A small masked image model, trained from scratch: patch size [8, 8].
Rows from block 3 of a small masked image model, named by matrix and row number. Rows with one number belong to one neuron. Each number is 128 + 32 x the weight over its row's rms, rounded and kept within 0 to 255. All counts start at 0. Numbers have three digits each.
After each neuron's rows are labels from the 100 images, of 14976, where the neuron reaches its highest value: "top examples" is what is common among them. Only what is clearly more common there than usual is listed. The data: larger renderings of crowded toy scenes. In brackets: how many of the 100.
# fc1: MLP up (model.blocks.3.mlp.fc1.weight, 576x192), inputs 144-191
# fc2: MLP down (model.blocks.3.mlp.fc2.weight, 192x576, transposed), outputs 144-191

fc1.76:146220184109150140117133124115170139123101096117116109152156137081179135138133171152123093152142132118147167084171097171131138112111096167125090
fc2.76:087132133061122146112143119074142128073081149156090169096127084107106109122110115155165130083083170139119211163123102204099154144115185128122166
top examples: umbrella (29)

fc1.267:157164098113162081154174162146122124199142110116166107113148104137092126101120098101166153147210208096127086158093161127128151171192110162091170
fc2.267:187124095170098142082147132168110113126137122099148090143146126088150163160151146079184102188083137153142117173107081122145102144225133189084135
top examples: its colour: white (26)

fc1.287:148234102188087095134060121126085126144188143100143162167147142075199149141111137142111162184072134152044104091106104105126095166100084127140120
fc2.287:182105122164124112084155106093135085156122125084173119071102131166056094130102112086131121132104151116085198125133123158174059166103129065147139
top examples: green object (68); its colour: green (33)

fc1.441:084143068164051127146129142103094127137120162169164183080081135113134104146132084175109170120099144160102134177146156161152135174091128157129088
fc2.441:156120121193144173108054108118143101136093121138156143129093069089163116158154146154106153126057117123065135097133119123161133136140080133167181
top examples: umbrella (29); its colour: blue (28)

fc1.420:138150068136142098129152105103138119114089070159126101180092149140106143164185158191141119084127189132118110174077118090189152147127109079118090
fc2.420:138163128074179079200138115101107112144181168078188152130125188136133130161103182065165123162133167083132119117097129154180117065110130116143173
top examples: its colour: yellow (34)

fc1.243:114130137187104101168167116121114137179096095153090112104156162120113148154151160088130128091097076065120129114098148129120133072136186094140145
fc2.243:119160059120117120123120109121110105063120114166097191158174142122203128143156108097148089126109137182129142128143125129127164149124138191143082
top examples: blue object (59)

fc1.507:109075129122097144111110120098125140180124143158092134108120145116090102140071132107189095108143190150090130141089080149175134119105117144116121
fc2.507:174085112163168115078150120162105151111126116171137111099120112159076097171174134094167110139123136177114142204135126132126102104154143194050135
top examples: its colour: white (25)

fc1.38:133119094100103151069125159145087064157172141130168148131125153088113087092104129166129122076124133132127194162110183132132087154149097138105096
fc2.38:115163057115123131056200174146126062144099146168149109091077149105157117146093107202153150145127166128130178140133199106140084141084120100170152
top examples: barrel (31)

fc1.179:072130122143142101093131155119171103112083122139068181158126212141177106196167131162089132141160158066152142158132137122146134175176126152220123
fc2.179:133137117087146087124132121152065116175033130119145106169083092144055108172071152131116138156138122146154111173184100168107100144144129095087144
top examples: light from behind the scene (62)

fc1.546:107138125139113114152142165106170201104178121092126114074144166175168067186090137047158148139187117113138156174128155085095062136121143090153149
fc2.546:087191118132106155120129116121138137143170143127111168184168114126147142146099054130138194107150157133134140192147102111127166094124060172158105
top examples: light from behind the scene (51)

fc1.345:107113106143123042144138099119095152160156140129063131126122136147100099091168092161097130117147170107121147168179077119146080150158118160121164
fc2.345:118130140099139138185105109146126144153143116168079111152070105117042090098146144138105139119146163131110144154183120114110135172135089137161108
top examples: blue object (61); its colour: blue (34); its colour: purple (26)

fc1.305:074078107148100074117119108138144104178154108192158145152110126108130112148175127103083117142145151109102132145188165159157107066125120106150114
fc2.305:128118131123149106132123145102143141086117132086067143094110132146170108169171123135128149094165128108176103148073146147122178132133117255125082
top examples: blue object (64); its colour: blue (37); its colour: teal (31)

fc1.264:198129133128131164138128119084150116129100134130126156169144123111088079097086089128169213124141092109116160110074143126095053214149140139166123
fc2.264:142135154121092192174197073147147136126094040144142096125102130105085122096088127141101156143182097136113157171085100112079114176161124144203127
top examples: house (33)

fc1.417:156124105163158138131094109157116111090123139071154060131167124111199126115135112193152157108154139112113098107131130109179136153195097190143129
fc2.417:124234127149151152098089106120093131154105110175149196102135068114107179059171137123070157053064144167139153142177136095169117156183134095102122
top examples: yellow object (67); its colour: yellow (40)

fc1.257:119159139160172119172134147193095093178100136119128162136079225168029133069117123091090136134106106134116149147141085107131076093137123122113144
fc2.257:135125172112108108169133104117123138086143069093117090162125131134127079113107140117105097118140156122147159152127154080105160171107114096069132
top examples: light from behind the camera (50)

fc1.127:115091100111208148129131080138162108110174183091126152165150092141152095161156112164161133133087139164078142106145116138105114136150088127124149
fc2.127:144104129110145192068198044099141065137132150168072119088095150131116128113179090110103112086080105119083183095163136142188180118149116182119160
top examples: teal object (64); its colour: teal (33)

fc1.429:140103148098117068120146141087032156139158149146107088119104103193128045086145145195108102134128122140163170078139127103136130106150142105181122
fc2.429:143155075064125088154091116136128145102174124133143084128132121170172147140129131053096127165132154203105054149134067164151111118131083117150133
top examples: green object (67); its colour: green (29)

fc1.33:128214101158160178139140089095077099149093111074108098106201104079125193068128095127164126072100149150090148079089147054119085131121152121082119
fc2.33:135089119178106180107116121127122132097081112110151171119089075067112147133150144134099102164090143165068123148150145127146131111132076130122180
top examples: count: six (41)

fc1.98:131191098100165133122102166084130094111075143082165139122124115175190154154112072119207149155073053145148129192140133144119124181128112101122131
fc2.98:111150115102112126082127139077164092111088088077146114155108138118179181160103123122173142139062125151187163088141120137147125144162134111180080
top examples: yellow object (64); its colour: yellow (26)

fc1.465:090154124147125151128089114143126129156105157168129143110082107106120101070055125088134097100168131136103156149116154174111082071122107179100133
fc2.465:159129103162055151106131157124183077090122117213204152114129118167106139147145105164165153139103143162182075135136116145049117093113108127175130
top examples: arch (34)

fc1.22:155107106131165171146105102122116140144115129123116122122090182200120110089123151105058187049140173126115139131166114151007163191130096130129112
fc2.22:125151142109115151139118165078111159171085106198122147129042093102084140168095089120117135076092136153127099170202173091085152196104120132156082
top examples: its colour: red (27)

fc1.173:144182118083126135111139166117115075087045143124156146078091115140191160172066119120158147132089090077118121128097155163142114160125112085058145
fc2.173:108141073145117119106148125139120099047061115093126108158184141140152149137135122122177189074142110135166143133162152164159105166211119138131117
top examples: light from behind the camera (49)

fc1.349:132168162144133167183183165152120174117109134177152141088141169128168161157127123133148136098162128100098147164121138165126121169165083071091133
fc2.349:145124085159091183150203179135150158090068136122142114101138104133040137110140089126117081124153114094131162144061091153185109132123134167081114
top examples: its colour: white (28)

fc1.436:118128134105120086175149094082134078117060106107171108143192170139174134158132166154122113091103140089064172112142100092137111152167097199112180
fc2.436:159129080106120174150148105153131064109161114088151137146091087191154128117106053148087106148124058098174168107163100086055154146151156178088142
top examples: white object (59); its colour: white (25)

fc1.107:106152105143140175158065088111173128211177125173076151075131127137143132106103136157131137176145170117128128123115070120137108055137094110109119
fc2.107:122066103103144101115145093099166114114179090151102132094092115141178129118087182119115105126150165107129169187123137127089162130141153133102131
top examples: yellow object (65); its colour: yellow (32)

fc1.553:128163132143149138143112155169110133115111128185203096102143079131111177119178080142113105098116150155144152096091104096129157146171097090099119
fc2.553:154114133123096152165102121140144151067132076074090078093161082153170109172154154082146152131147152109148109089131133154152101129115161158106135
top examples: its colour: white (27)

fc1.258:135141177108152123094116105131135173150153075133168120110163146143134079189087179140190124096187127151082162167141118161123147169123128099089128
fc2.258:144131082126145072057141096132165106149165052114125104076141104159089083131092149077160093104150156150136140164124134134129154122104170144120112
top examples: its colour: white (32); umbrella (31)

fc1.342:141098082185117129162118109132129109136123140191089114144089181140168170127131139131084160125179147125142168119145195078063119150137093104122118
fc2.342:105139140105156139124075091115151144180116089150091129071095192135121106092119148148137145174137144112133122142108181096107144176153156134122061
top examples: house (29)

fc1.411:131194115146076122093119170143067129110109123159092170085157156089163178113065163114154159130164130126081151117097100140192119154159168135106078
fc2.411:126107109142125181114156195148108154045093135167128088157121150130163116122089176099169115114125100164201144140144150108137133182149084094083161
top examples: blue object (68); its colour: blue (31)

fc1.568:097094093149166124074165138154133140143086135104143160156096115092177250131100103180159151095127135127135171148128139135098086184122074140095122
fc2.568:116087079164178145170106116109177108107156116137097103137149173166143085099118130104164139090146153129143093095174117096144130095107148122113101
top examples: its colour: green (25)

fc1.403:152170141147161114136178094113141122137145222095143115090184164114105112142107145145079168155125115104110160136131111122150058107109111085113138
fc2.403:130112104153119149113137135130141141119213177137156110138089145145147093146084146137121153142138126100163099128093179151129139132162197111148137
top examples: its colour: red (26)

fc1.284:129217090143195110130107151120097075128086109091076117096113128165130132107145103113212088089069124163133164153143161155103084128173154113095084
fc2.284:086143116156140059112115126147178075128100106117109113078095145148143174098144118131200102131066135157182150090167110127134070152121158102140076
top examples: its colour: white (27)

fc1.2:126138130112153131115226132162169102113124092117109125171120106108109074128175146149114156064180118144194158116091035160127097111145148112120113
fc2.2:157118090124131169128121091174120119145191135117114132110120128111206178092122115150093170124166124134119067144124148176097157178148145150106097
top examples: its colour: blue (29)

fc1.400:081109117129113130156176120088109171136161174102139076105183134132110115155158108146110100114109167112102148167034158143150137138115134071097069
fc2.400:159129147099191121122106155160110180164126133171117142135142150164136088077081117085075176119153167118151163123075192097144170116145073086139122
top examples: its colour: white (28)

fc1.252:166104114127142127094165155114125143139097085104095089116119153090165099176122110194162133106125103116105163147119162152159165196107094110147082
fc2.252:119123086124150051080161092135048145142183153114083091102151123120182088160132138145146121115083191154107167138110104072143120098164116152115103
top examples: white object (66); its colour: white (38); umbrella (30)